{"arch": "vit", "model": "image classifier", "dataset": "rendered made-up planets", "train_examples": 195000, "image_size": 32, "crop_scale_min": 1, "horizontal_flip": true, "cutout": 0.25, "targets": ["phase"], "num_classes": 4, "norm": "layernorm", "norm_position": "pre", "activation": "geglu", "mlp_ratio": 4, "head_dim": 64, "fused_qkv": false, "bias": "all", "qk_norm": false, "layer_scale_init": 1.0, "parallel_block": false, "inner_norm": false, "drop_path": 0.1, "patch_size": [2, 2], "layers": 12, "width": 192, "positions": "conv", "pooling": "mean", "register_tokens": 2, "loss": "cross_entropy", "init": "xavier_uniform", "residual_init": "none", "optimizer": "soap", "beta2": 0.999, "lr": 0.002, "beta1": 0.95, "shampoo_beta": 0.95, "eps": 1e-08, "precondition_frequency": 25, "max_precond_dim": 1024, "one_sided": true, "adamw_lr_other_params": 0.0016, "grad_clip": 0.5, "steps": 7500, "batch_size": 64, "epochs": 2.5, "lr_schedule": "step", "warmup_steps": 150, "weight_decay": 0.0, "adamw_weight_decay_other_params": 0.05}
Rows from block 3 of a small image classifier, named by matrix and row number. Rows with one number belong to one neuron. Each number is 500 + 25 x the weight over its row's rms, rounded and kept within 0 to 999. All counts start at 0. Numbers have three digits each.
Before each neuron's rows are labels from the 100 images, of 14976, where the neuron reaches its largest size: "strongest on" is what is common among them; "peak on" is the class under the peak. Only what is clearly more common there than usual is listed. The data: rendered made-up planets. In brackets: how many of the 100, against the usual share in percent.
# gate: MLP gate (model.blocks.3.mlp.gate.weight, 768x192), inputs 0-95
# fc1: MLP up (model.blocks.3.mlp.fc1.weight, 768x192), inputs 0-95
# fc2: MLP down (model.blocks.3.mlp.fc2.weight, 192x768, transposed), outputs 0-95

strongest on: half lit (97 vs 24.8); cracked ice world (49 vs 14.1); cloud-covered world (33 vs 14.5)
peak on: planet (96 vs 22.7)
gate.52:523493532518505508512500487518506550504501558483541514463536490520473521471492505452507466488515485460493512528471471523479530500461529493479526495481469488533469491499517477562515539516512469503487552523466501511503545528559506488491455502498471517536479489497518491491507533489510500480
fc1.52:539478497490501546521485451523500466507507513508535482477497481502520525461529520545519483502566543489523533524452454503494491515500486463514499443503521529437477504520524498500505488529490482507538506488532475534461524529503504526546508497531522477484488545481532500501464502485499513487
fc2.52:529507486506511495499494524477497539496508513516512482521479488510488532499514503471470545537512526503494457491466521535518559487521499488491527528473541503489491498531467541527498504488488488523460494486448506503462501473521477522488505471457525516476476460525524549502470489510499465479

strongest on: rings (99 vs 33.7); gibbous (86 vs 25.4); banded gas giant (32 vs 14.4)
peak on: planet (85 vs 22.7)
gate.475:433534545496453472487525518533505477472566523492472562510481489500520504470482539503503514479492504517490506489497509525486470475513497487494490532476530513468531492469500477522515461493469496493487498537507498487502443527563502505524484518488497502499528500499482505507529515488450470513
fc1.475:558489486504503533498493507501461536485530528518493514543516482514470511482490545525487507525482485486548517486532517526496502477518488497490479526508516510451518482512486545498538510536503495497487500528541508520491506516503490479502485479516552496545528521528495502545538477503562537521
fc2.475:464501588542484497500515527570541490535520524482503477510514493501473505499484503532485468482528490508485483452458479469493501488526488537529500511462502556493475506502503489506476491496517516499502486533499483475528507530528481523535511532531493499530464514490507472462530504524494531467

strongest on: full (70 vs 25.3); rings (65 vs 33.7); cloud-covered world (40 vs 14.5)
peak on: planet (74 vs 22.7)
gate.272:497488497442507470497455502483508488507481522526538544550501513461482463496512467459501513507482471479478505501467480462498558531492483475522492514479491532529435465500505465506520494483501486495518499506469479498514511526527559529487471517544456507497479511522519505541486489482492496488
fc1.272:481503495465512557554522517530484507528503498509504498503507508518490484501445525517478520501515502479494537481529515473476442487463488473533502495510518568501489526512505510539450481474441499503525535478502510484512496487530451485547489487484515531479497525471488465540520529433487487509
fc2.272:502488511544531540501464521482464491491451490526490516495451504495541488499532462489481524529454497468515535536467525516495511505475505513482515489476507517465481505495459500497502468451491502509490471475515472519529488510477511504481519519460482475505516534527516497516467531457498471471

strongest on: rings (67 vs 33.7); half lit (54 vs 24.8); cratered rock (37 vs 14.1)
peak on: planet (60 vs 22.7)
gate.658:473482524446505478510510455459515525486483530548474530521492497491504481528489497519521455485500469485526495527489505514472507497527466496474523521528471478519521511495492504484550525500510518475486510511488501526407461500518529493483507493537513512504451521513504531500463484507494487517
fc1.658:482508473478477547517488510500502471495530522482489520524507467484518502503520548504530496471507497472485527470483507535526507512548453475466512526480487476478486520506471462473532510470516482521505517523508477470536522523468470542556526535466496520494529494522506538487543500471539541495
fc2.658:497543529493502461503516468532451484556527506531473482473526483479499513535517514525474522494473460504528472523516513490485544490515489500472492502489514485526479487441500483513489487505466551478515475465534524506479527506491497472505482485465512469511550567519521472499498541491461484494

strongest on: rings (74 vs 33.7); half lit (57 vs 24.8); cracked ice world (45 vs 14.1); kind: cloud-covered world (43 vs 14.5)
peak on: ring (42 vs 2.7)
gate.577:476513514526456514530503486484507541461487483544502540489492507479504526506452478535504512513513466518488455497501464467477511536495501482505492488512541453484507473496538478521521505468522436506490485491532500511530511492547492522499514508526455533525527491513530491520491523496550519508
fc1.577:515497555509497525514522516474542455508509484464463492490522497536470518511485503508457517475513529448502512486476525462493473488499478494485522488506506527494498475500526504503488520489470490495499488465478556537495454532544501521553491471520505474490506511517485485519529509465480429486
fc2.577:448472479525509549470518497443474556503472495521509501474507562522491496480532498487496458458504450515482527520480460505463490480487479507491504489441519510524488507493490477478570495500541455489495484482472484514501495485481487535497516518464447526486505476482492510545525541462507503493

strongest on: rings (87 vs 33.7); full (51 vs 25.3); kind: cloud-covered world (33 vs 14.5)
peak on: planet (77 vs 22.7)
gate.476:495500544471464513546490509500495467481474506483499538450528505535484527471522524492453539523526490469496498462481459520510496465468538501518502535486526479496525519502520417530478519509503492520523493486512530491502484518511461497522460493479484479496465472475488522523502518465475501511
fc1.476:571528492514491524511544520508470510482542484478474450534474546535516525484491521514498557528447514490465470480482496531503456487534497517514519497498520478508528506500536542493508494527518527517530456489456499522473503514529520445555520500459485551483499512465513509511492520545541514481
fc2.476:474499454454489549468532514491533499511490504519511529468482516546468462483483506528518466440532527461544474518529497491472539530468479531489520480491502491539496492512493530517488464470475466468484491469453539457512531457522513461519502510500502496488522518524496549504497519520494484481

strongest on: rings (87 vs 33.7); half lit (71 vs 24.8)
peak on: planet (53 vs 22.7); ring (36 vs 2.7)
gate.110:548493498480457471485489434492473514501480531467513508496518525466523534547520514499527522469509555499536508498463516526531468530500525491498509510488501511475512474484523500495525529470509512496514461505482487450502496527495494496478515493512535489522500470501512481460489498508485477476
fc1.110:500492540507485462522450513471514479476485439493451497496518464509514493517470463517518489499464461520481484486496545508505539496486530510496494476472499540510522521502482489457471471503495492537512516523514465527536530476522489491535500480507517512490536479515493521545507495494492478537
fc2.110:475518503509510506514463526513494551535512481514497526530518507496458528485544553473508564456524498497494482483528504530481454474501510531551525476518538475487531519485497485484483510485476494479497466508510504505509450502507473530525518542519499481500473504513481516472508506547473528536

strongest on: half lit (86 vs 24.8); cloud-covered world (38 vs 14.5)
peak on: planet (66 vs 22.7)
gate.104:477490517442493499500498513490498503512475504478482531516504504494510502542504491449523453536459489487458539477529526505466502509569472472499476515481523521475558500495493490469565457522511474519476508470494512479446509506494513498455458493488473511479487489510534487481504533471533465540
fc1.104:472528492503514487517541474527462504496504457534550484468470467476454540457454506525498519508510482491518474480501535464502501485475455521526519554543503533535468507541496492510491556533512545451548556492498502533472506495507508474510506489504492491505487479497537492517523492488507528496
fc2.104:495491507513485564482466492494514514466489501480518511490517509482515482464528469505493515524489468486497460553448505514500514492499485490516507487501488462527473494486522471497550456510490519496474508478507481508526457518552487511490474534523515500472470464509505509476510524476523480510

strongest on: full (100 vs 25.3); polar caps (68 vs 26.6); ocean world (65 vs 14.4)
peak on: planet (91 vs 22.7)
gate.582:463534564484489535478531554464489485540508496475507492458442494508478508497484485474508496473485480545497490483484529523506498506540509547463519460522472532510504514471497481488444513473508458498504529454497442502525483501436491485473458503487498488485541494497472465493524457539494508489
fc1.582:550504447524539504502520452529529542507520539500522492512517536469478515481470483485473474524522515528521482520512492495451573514491466508516476501493502492481503485541471497538523535512519526516494490471505486500477488460496485471531522509560528482558504513467538475466477466474459518522
fc2.582:459488504542464518512510501495531462498499473508481474486491513528499477456514470533503509490517472491486438498475504512496488511481542520506465486492504552470522528507507469530555488464499497511495533544527527472478528511505472478505491500491485487520518490506446472475492500529482509538

strongest on: rings (100 vs 33.7); crescent (60 vs 24.6); cloud-covered world (35 vs 14.5)
peak on: ring (30 vs 2.7)
gate.349:483542517490533487469495547493522536525467514535534512487520518513508471478511487481481516525469457481503506463522513541523520485521504463538505526531549473523475509528502508483537517474477449466524493529554492495521482532493479509546498487461486538479474465498481498491465505536432495463
fc1.349:500488520534492498552476497470509521457542476447538491463480502511520538507475443487478510503489504479486481526498486463469529545483492479486501512487511509480495468530475496536487516551527518538478523512518526532461504510493468485487532484520524497532571500490533491507484484489550496540
fc2.349:483522521526532534489516475472457491520532546536531531512522507512518540543475512519491485507509500501524541533483461486493468484559490493518510458503509487512464514520487513474507476508487487521490491486514465465503494531512525502506457514486475465507481484468504448474467509485480512472

strongest on: full (100 vs 25.3); polar caps (63 vs 26.6); desert world (38 vs 13.8)
peak on: planet (70 vs 22.7)
gate.258:438525549489520494502547547455509482478511498490532503473444493530485489495497451528511515461511498482466500496475529495486500527501493481475469496529490549517524551492506485492475522537458433533486487479524490509481496492517498541488477524507454511487517472544486488545556497505490438501
fc1.258:579495479506507481462471471509513499522507512529478453529555521462500545479508552494499457537473529511517511518501446484531539480477524489514517492471535479468473475535532531509511500498550554473502524492483508505496503463482471472540524491518546515531480499455533519471470481526479556518
fc2.258:473549584562461507475501504502515470528496511498528503486537532499457477494490544508491488472486499513462504502482517465435481519490495488451504516505528543500500496510523472503499463483463509501485526503491492540508514503552480489472500481510518555529554502482488481509539527544530498512

strongest on: half lit (82 vs 24.8); rings (61 vs 33.7); ocean world (35 vs 14.4)
peak on: ring (27 vs 2.7)
gate.599:489490462508517479513499516473501540520492541505522515529572534505475544503498458506458483523499502492508482504491460522474510518505510475513485545489512476468512458468538506446575553529540516477540527531494467499488510509509503490522503493484516497448545503509502511485468511550495552508
fc1.599:507466476522493504487474527476542526523477551476506489514502490466544502528515496466534499482457491502521507473503506500500524511508523557487524477511477490531523528536474497469462507506512481532459460494513489513487503485520538479479492506457524470489442503478467512503467493474508537526
fc2.599:502526486515525508543463517507497543480472474538555518474496540506481517499486515479462505505524489467528485484500520497507514489495496514514483465499469477470509519496539479533491507540526496519498470563491498506504502507510491527520489464490465524493475458476461478475524447487495462488

strongest on: full (81 vs 25.3); rings (61 vs 33.7); cloud-covered world (33 vs 14.5)
peak on: ring (30 vs 2.7)
gate.548:481524503538475507508537488470495503496507530522501475547506451469469495455527538527495506528485524483485484500483490502542452460524520495461495518458480488544497454461528463463514520461482463514502482512489490454535518526546545536524499520498489472520536461513534546500525530512517483529
fc1.548:480507482457509485488560544539484530489478484431534498539526511484521469504505463523488460496521508494516502500476503481505502507476524528531507484465494496510486491500460524508541494531501472549508492489505513527483474496476517537497500488522488471475477472551472515470521534515517496550
fc2.548:519494500453509486480484472488512503482515523499546510489523502492534465500545483530541477476515505498468515532459523471475506490511516522513498463524514468487480532501437528523524525505488531537489460484455543496513500498504490513497515491485488485504492517536486483525506486511587501508

strongest on: full (55 vs 25.3)
peak on: planet (77 vs 22.7)
gate.637:419533514475493537500532563519504413495512546478507488451493470483506509492511471499510503489457457493490490499494503468447483513527471551494487517495499485494495495487470429489477478462480484518494497535464468472535473514482494491465440497492519537502498487504497500517536537500479472513
fc1.637:449516521479474478498513498487502466496478511470520499491501539470552500492510480493507451479478492490475458485477502483509485511498504533538498523485520470489471518528508449497489456522511515488446501478482540487538489481519511517454513501493500532488542506513511476460548550451466490518
fc2.637:513479488472520446457479478498502510480472507475525474484515524487508513514495517512519494506486468488497480517474502537556476487516523480498511487552529498492489501520495473496499557483493425463487509521485492523457504503500503496488526497506466472478509552518498463519503514481513471485

strongest on: half lit (75 vs 24.8)
peak on: planet (94 vs 22.7)
gate.17:511524510493489515469488475535487533513527503484534459520509531539491485524524538473471471488535514444491475498491481510483496446472520488477518464525524500494471511492503486458504497526525493450475529467524519510514486491514483481464489504475448481479515481474518483469499488505551459470
fc1.17:531514518511497512469480448520533534539479481488523486501481533479489458473479521514509492489549532509496501514468502503509532513504501505512474477524509488509460502512496528534533517482534479455459471484547530543442507490534547475434494505541528468462486532518523488440481491518485539489
fc2.17:476516492490516499471502528514501500508496511488522528526457497452529463513503500509523532469558528496438500516477519505475527549500538506471531491533493531524462502520467522461583506526497445461503519529495512485485516482484505509464508483524530487472491540482499457499490464533500502512

strongest on: rings (90 vs 33.7); half lit (86 vs 24.8)
peak on: planet (52 vs 22.7)
gate.413:485513527495537468481495490494529474497452472533479508485521534548501515483487480525506522475450511471493499470545531503465450529529531530453503503477472485532458452483550520486509484517516518512450538507481445519493532506469489529511524486535537519499509471523454527518493500488515527495
fc1.413:484483458490473488523493523473556482566481510487516511533529511503512505489523517502483465473490485503516544493480521533503506460485447497490517498522479465474513507481506527474494531497495481526515440479479514507507534513521550538499514491518550453484461505505454482493467533516509530483
fc2.413:488545518557499486486486488495446476516482522518517519521533513477502544531508517464525474487478547462510496511535508493490465529478538524508516476513473439502462485463504501540443487463484518448533516513527528500506499485529484482531482469480501491461480498525475505556468473467482486479